{"train_examples": 72500, "widths": [96, 192, 384], "mixing": "cutmix", "loss": "cross_entropy", "init": "xavier_uniform", "residual_init": "none", "max_steps": 12400, "batch_size": 64}
Rows from block 4 of a small image classifier, named by matrix and row number. Rows with one number belong to one channel. Each number is 128 + 24 x the weight over its row's rms, rounded and kept within 0 to 255. All counts start at 0. After the name is the row's rms in percent of the matrix's.
Before each channel's rows are labels from the 100 images, of 14976, where the channel reaches its highest value: "peak on" is the class under the peak. Only what is clearly more common there than usual is listed. The data: rendered roads seen from a driver's seat, with toy cars, trees and houses.
# convs0: first 3x3 conv (model.blocks.4.convs.0.weight, 192x192x3x3, each kernel summed), inputs 0-95
# convs1: second 3x3 conv (model.blocks.4.convs.1.weight, 192x192x3x3, transposed, each kernel summed), outputs 0-95

peak on: sky
convs0.179 094 [142 110  99 106 121 143 114 141 118 128  96 149 126 125 129 101 103 112  88 147 100 130  82 122  96 146 109 105  96 118 142 108 143 120 110 112 118 133 139 102 117 124 111 105 127  97 125 104 116 122  68 122 109 129 123 119  79 100  87 144  91 134 189 196  94 118 146 139 156  89  91  59 143  95 106 136  95 101 145 142 122 114 127 143 129 123 124 105 150 131 129 133  86 117  93  99]
convs1.179 094 [142 143 127 106 138 129 116 146 107 113  97 127 109 161 115  96 113 174  93 109 169 144 124 117 118 131 151 117 108 140 125 170 135 144 142 150 124 140  91 131 118 111 134 130 156 156 118 151 145  93  96 150 116 169 131 118 151 154 106 112 130 138 115 128 109 114 151 156  83 106 128 149  91 130 173 143 149 152 113 108 145  55 139 108 131 114 189 140 148 124 127 102  62 107  95  97]

peak on: car
convs0.47 111 [103 139 129 106 116  90  89 118 114 125 110  80 158 119 123 122 110 105 139 100 122  77 151 129 119 104 145  67 112 120  70 126 118  96 139 138 100 116  97 152 128 101 118  79 115 179 109 162 115 151 126 144 110  85 119  96  97 116 113 128 157 104  91 131 147 104 126  72 111 120 117 140 119 101 134 124 114  99 146  76 109  91 134 117 106 100 139 130 120  84 117 154 125 153 109 130]
convs1.47 105 [113 101 105 126 127 107 116 145 119 101  90 146 123  94  91 141 133 124 172 107 109 109 122 104  95 107  62 115 108 139 105 144 103 138 104  95 142 114 153 143 130 104  98 136 112 101 121 103 154 149 127 165 152 145 113 123 117 118 132 110  96 115  88 111 124 122 116  98 100 121  93 135 148  53 101 128  95 104 130 129 116 124  96 101 105  92 119  92 136 111 116 139 104  87 102 161]

peak on: truck
convs0.89 091 [131 135 111 140  75 119 118 152 112 115 158 117 112 107 135 129 105 109 147 185 133 120  92 126 112 112 100 160 102  97 191 109 139 143 145 128  75 127 162 118 116 131 126 160 131 149  87 122 124 142 109 110 102 139 139 148  82 132 170 145 124 190 106 115 110 124 104 110 126 118 122  91 106 134 119 170 129 119  90 126 116 136 123 105 117  97  92 119 126  95 109 148 134 159 168 141]
convs1.89 105 [116 118 142 109  83  68 120 134 141  86 122 100  63 156 107 117 115 135 138 131 166 116 133 124 146 126 103 154 116 118 115 120 157 148  94 125 117  81 127 119 199 147 127 136 122 124 118 138 125 121 153 107 103 139 115 118 107 130 150 132 109 160  68 118 118 126 131 124 120 151  98 100  84 120 153 135 144 148 104 123  97  88 119 169 117  72 124 101 149  99 117 116  94 139 106 117]

peak on: truck
convs0.77 074 [170 129 114 134 114 130 115 116 165  89 144 103 131 118 119 112 124 152 160 139 134 163 163 125 117 110 124 148 114 146 124  65 126 166 139 144 137  98 109  99 107 147 133 150 198  95 126 117 145 132 141  92 169 158 139 141 129 161 137 134 109 114 135 136 106 138 128 163 139 125 136 154 145 153 116 144 184 108 104 170 105 191 104 142 138 142 102  95 116 142 120 126 126 160 154 120]
convs1.77 110 [126 118 145 107 112 110 132 112 145  94 119 125 120 124 153 132 145  95 130 123 102 129 153 140 116 110 101 112 104 111  82 149 109 125 121 119 137  68 102 133 167 142  99 100 109 119 140 143  68 119 149 102 116 127 111 136 156 140 155 128 107 142 108 100 127 140 121 141 128 120 100  92 119 127  87 100 132 119 111 144 104 147 125 105 118  67 152  91 118  80 120 112  79 138 131 124]

peak on: car; truck
convs0.45 112 [ 99 138 156 100 106 143 130  80 174 136 140 103 173 155  83  93 121  90  96 161 127 143 120 117 135 111 145 145 142 147 148 193 127 112 130 154 113 111  94  99 123 129 128 150 139 123 145  89 140 143 122 129 112 136 124  95 131 109 176  99 137  97 126 127  98 128  93 126 119 125 169  91 154 122 158 109 125 130 133 109  85 125  96 106  89 110 143 179 121  97 129  95 152 119 162 122]
convs1.45 100 [128  76 133 135 140  86 125 108 129  74 155 112 109 116 110  91 131  83 110 126 149 138 114 132 155 103  88 123 116 153  84 125 156 148  81 108 112 126 108 101 132 127 119 134 123  76 134 127  93 136 126  93 116  98 136 111 124  95 170 148 131 105  96 113 108 113 107 145 119 133 138  79 108 100 122 145 120 124 127 102  79  87 114 169 120 116 100 115 128  86 111 141  95  96 104 140]

peak on: car
convs0.156 096 [117 149  98 169 136  94 125 117  92  84  98  96 116 130 112 121 157 128  99 113 157  99 135 119 139 118 112  89  86 144  98 111 139  87 128 109 107 129 121 133 113 103 119 115 130  87 101 124 159 127 126 127 163  99 125 131 115  80  82 127  78 122 126 137 119 127 160 119 127 117 114 175 101  97 118 136 107  78 155 110 119  95 124 135 133 150  80  71 113 125 127 126 110 144  95 157]
convs1.156 091 [105 112 127 121 127 112  82 133 133 154 134 115 132 128 149 134 111 158  89 134 110 130 115 147 149 143 160 119 109 140 113  94  58 120 125 126 110 115 119 176 143 135  88 145 133  96  96 155 145 124 142 131  98 125 135 164 122 133 133 109 132 140 177 126 129 159 123  89 123  96 118  98 133 123 132 127 130 117 131  98 114 164 137 146  97 137 101 118 104 156 126  92 125  99  92 114]

peak on: car; truck
convs0.184 080 [130 123 160 135 117 151 121 143 112 107  96  81 124 147 127 100 145 126  68 142 140 104 101 113 137 182 150 129 124 148 147 156  95 148  95 117 136 133 126 136  96  88 111 128 112 121 151 101 168 119 113 133  97 116 143 106 140 106 103 160 149 152 160 164 103 126 174 104 105 123 125 127 143 131 115 116 132 153 161 128 120 125 118 158 123 106 164 137 134  95  96  99 113  88  98 113]
convs1.184 109 [119 135 120 131 107  94  74 123 109 136  95 131 106 117 107 122 112 118 113 125 192 129  93 123 148 152  77 108 105 118 106 115 132 143 134 136 131 105 118 152 141 111 108 157 113 121 123 152 117  98 138 147 113  87 161 149 131 127 156 109 138 115 139 133  87 111 172 132  95 163 110 123 107 124 147  96 111 123 125 123 107 127 131 120 120  97 106 101  96  64  91  97 100  99 138 112]

peak on: truck
convs0.172 085 [108  92 123 135 135  96 113 167 116 121 127 125 120 129 136 113 118 127 144 110 116 183  90 133 138 120 136 103 132 133 130 101 119 143 121  97 129 155 141 143 116 115 123  82 102 164  83 134 143 127 142 140 118 118 132  96 115  86 106 127 153 103 173 101 155 107 151 104 158 146 116 141 109 154 142 150 148 150 176 122 155  96 141  91 129 162 132 106 149 137 148  90 151  88 117 173]
convs1.172 092 [147  93 122 137  93 136 107 104 117 111 123 125 138 101 107  93 124 119 132 110 108 120 117 104 106 102 146 108  95  92 114  75 141  95 135 100 120 157  88 111  98  88  73 133 111 111  97 111 123 151 128 166 135 135 137 115  66  93  95 162 119  87 117  93 135 109 111 116  97  93 121 125 129 131 126 138 101 124 104 128  85  89 134 108  50 142 116 116 147 100 140 141 140  98  87 127]

peak on: truck; car
convs0.85 095 [111 141 160 132 135 131  77  89 112 137 141 143 146 104 138 108 136 160 196 185 105 133 134 127 113 132 125 107 135 124 117 131 122 159 165 110 126 110 125 108 136 121 138 125 158  91 120 115  91 130 133 130 134 122 109 120 150 114 171  94 131 153 145 159  98 136 125 156  78 180 118 132 129 144 141 142 124  76 151 130 116 117 136 154 125  86 124 106 141  91 140 142 130 162 144 126]
convs1.85 101 [100 139 142  94  78 104 113 105 143 103 121 129  65  89 114 112 159 101  66 124 144  81 140 131 109 156 115 116 122 138 101 145 140 112 106 118 137  71 114 117 170  88  85 129 106 121  84 111 133 148 143 158 126 119 172  98 110 128 121 147 109 119 134 107 115 103 167 152 102 104 113  88 107 114 130 162 102 135 119 105 116 127 128 163 142 114  98 143 127 100 107 104  97 132  92 150]

peak on: truck
convs0.188 105 [150 135 127 189 141 153 130  93 111 145 119 116 109  99  96  93 104 143 117 107  97 123 174 106  95 154 147  89 150 126 113 133 155 140 107  88 126 113 128 129  94 103 136  90 161 114 112 142 120 111 169 145 155 154 121 109 121 124 132 118 130 139 140 112 115 111 150 164  97 141 124 140 129 139  89 135 104  96 172  87 170 106  90 146  87 111 171 111 121 127  65 166  87 175 107 104]
convs1.188 098 [ 88 147 126 135  80 153 113 118 154 169 122 104 108 148  98  93 115 135 119 116 135 121 124  84 120 151 102 110 196 102 106  99 155 131 140 102 138 146 118 124 104 161 134 151 139 133 139 168 146  98 123  68 119 121 126 113 118 135 120  57  92  89 127 112 132 153 109 120 107 132  97 108 117 127 155 113  91  93 102 114 157 127 134 119 109 169 110 107 106 110 125  81 126 132 112 158]

peak on: sky
convs0.69 091 [131  79  80 133 130 179 154 130 117 143 105 151 101 107  99 119  87 128 150  92 107  89 130 101 110 125 140 135 129 145 115 146  91 117 112 103 116 118 115 125 136 104 137 119  96 124 106 132 178  81 130 123  82 106 127 132 121 138 104 129 100 126  91 103 102 135 125 137 123 109 104 135 160 110  98 105 120 108  97 162 123 132  74 127 157 163 134 186 127 160  98 124  97 119 107 112]
convs1.69 098 [141 139 137 164  91 120 110 102 152 130  99 132 144 137 122  93 108 114  85 124 121 118  86  83 128 166 133 122 100 109  96 144 144 119 136 147 129 118 111 124 113  97 142 137 119 131 124 121 112  93 128 111 121 118 155 104 135  99  84 165 123 141 118 104 156 131 149 104 107 120  75 126 168 114 103  95 134 111 150 147  98 136 101 142 142 143 141 123  85 119 129 127 125 112 119  96]

peak on: sky
convs0.59 093 [119 107 105 110 123 105 119 147 121 104  99 148 125 164 132 101 141 124 121 121 138 121 115 161 119 130 140 106  75 156 141 143 140 130 147 137 119 150 135  83 151 117 121 106 120 130  86 120 132 155  99 159  91 114 135 142  54 128 136 142 133 128 119 154 109  89 134 121 163 122  95  86  90 111 120 168  90  93  87  74 139  89 114 154 116 115 146  93 114 120  58 113 147 116 104 136]
convs1.59 108 [127 107 103 137 109 138 139 134 159 133  90 103 106 158 189 117 133 176 109 118 127 125 109 125 128 110 143 114 132 113  96 112 132 138 115 117  84 148  84 137 108 134 109 159 126  93 132 123 128 149 121 156 130 117 144 133 116 138  86 187 145 138  99  96 162 135 131 121 135 105 137 105 110 104 169 175 160 143 109 173 124 149 124 133 173 166 140 128 131 124 140 134  95 117  90  95]

peak on: sky
convs0.73 095 [154 146 112 135 122 131 124  94  67 113 121 115 102 103 122  89 121 140 108 131  80  65 125 130  93 182 151 116 124 170 163 155 122 117 116 124 150 120 131  96 130 104 107 117 112 130 127 117 160 113 138 103 122 166  84 126  90 123 113 137 137 108 108 160 101 133 166 103 140 116 106 122 105  97  87 137 109 115  92 114 128  98 143 173 106 121 134 105 134 139 118 127 100 133  94 111]
convs1.73 092 [179 138 117 159 106 135 126 140 124 143 118 160 116 167 157  80 105 167  80  72 179 124  86 105 126 148 113 152 145 125 162 143 161 129 132 118  92 135 122 129  80 158  99 122 183 127 126 166 143 107 157 151 130 151 155 108 120 107 107 139 148 141 145 170 156 180 141  98 126 132 130 117 126 105 146 144 137 128 153 137 151 148 123 175 108 145 126 130 122 147 137 109 158 134 147  92]

peak on: car
convs0.99 100 [124 109 132 169 123 105 114 117  70  69 147 172  95 117 109 103 150 114 127 127  94  97 135 148 108  90  86 125 111  72  99 100 144 104 163 124 144 147 138  97 139 142 139 131 107 113 119 125 105 113 102  82 143  69 110 122  98 145 150  90 101 119  95 117 136 129 128 119 127 133 114 131 148 126  89 106 101 101  93 113 102 118 115 119 117 127 104  81 140 116 108 135 146 124 133  96]
convs1.99 103 [ 79 146 135  84 111  94 100 136 113 127 138 132  71 121  75 109 160 161  98 129  96 115  93 118 135 117  92 137  96 108 103 130 127 129 144 136 168  86 118 158 179 149 151 142 124 102 123 132 143 110 125 115 115 121 138 151 152 149 162  75 119 143 162 148 128 152 140 103 140 169 128 135 144 131 121 116 136 121 140  96 125 126 161 143 119  90 123 118 132 122 110  93 132  90 134 133]

peak on: sky; verge
convs0.138 094 [140  77  99 122 134 115 113 101 101 121 129 127 108 141  87 143 124  74 113 154 125 111 141 114  90 134 133 106 107  94 102  85 127  90  88 122 140 106 113 117 134 142 116 115 124  83  98  96 100 114 131 104 119 123 139 115 106 111 108 116  73 107 145 107 120 110 122  69 106 162  85 147  82 128  99 147  87 121 140 112 104  95  90 132  89  88 102 139 103 114 104 125 129 137 116 125]
convs1.138 084 [112 124 114  98 117 149 124 109 125 144 124 167 126 186 142 130 122 137 123  96 150 127 114 138 134 154 128 127 152 114 143 110 142 114 165 149 124 116 141  98  66 110  86 182 158  92 102 138 107 125 113 142 116 170 111  95  97 137  73 115 132 132 107 144  97 111 171  91 141 140 133 176 123 129 147 119 171 149 115 138 111 158 167 121 134 136 157 110 108 158 137 133 137 111 137 137]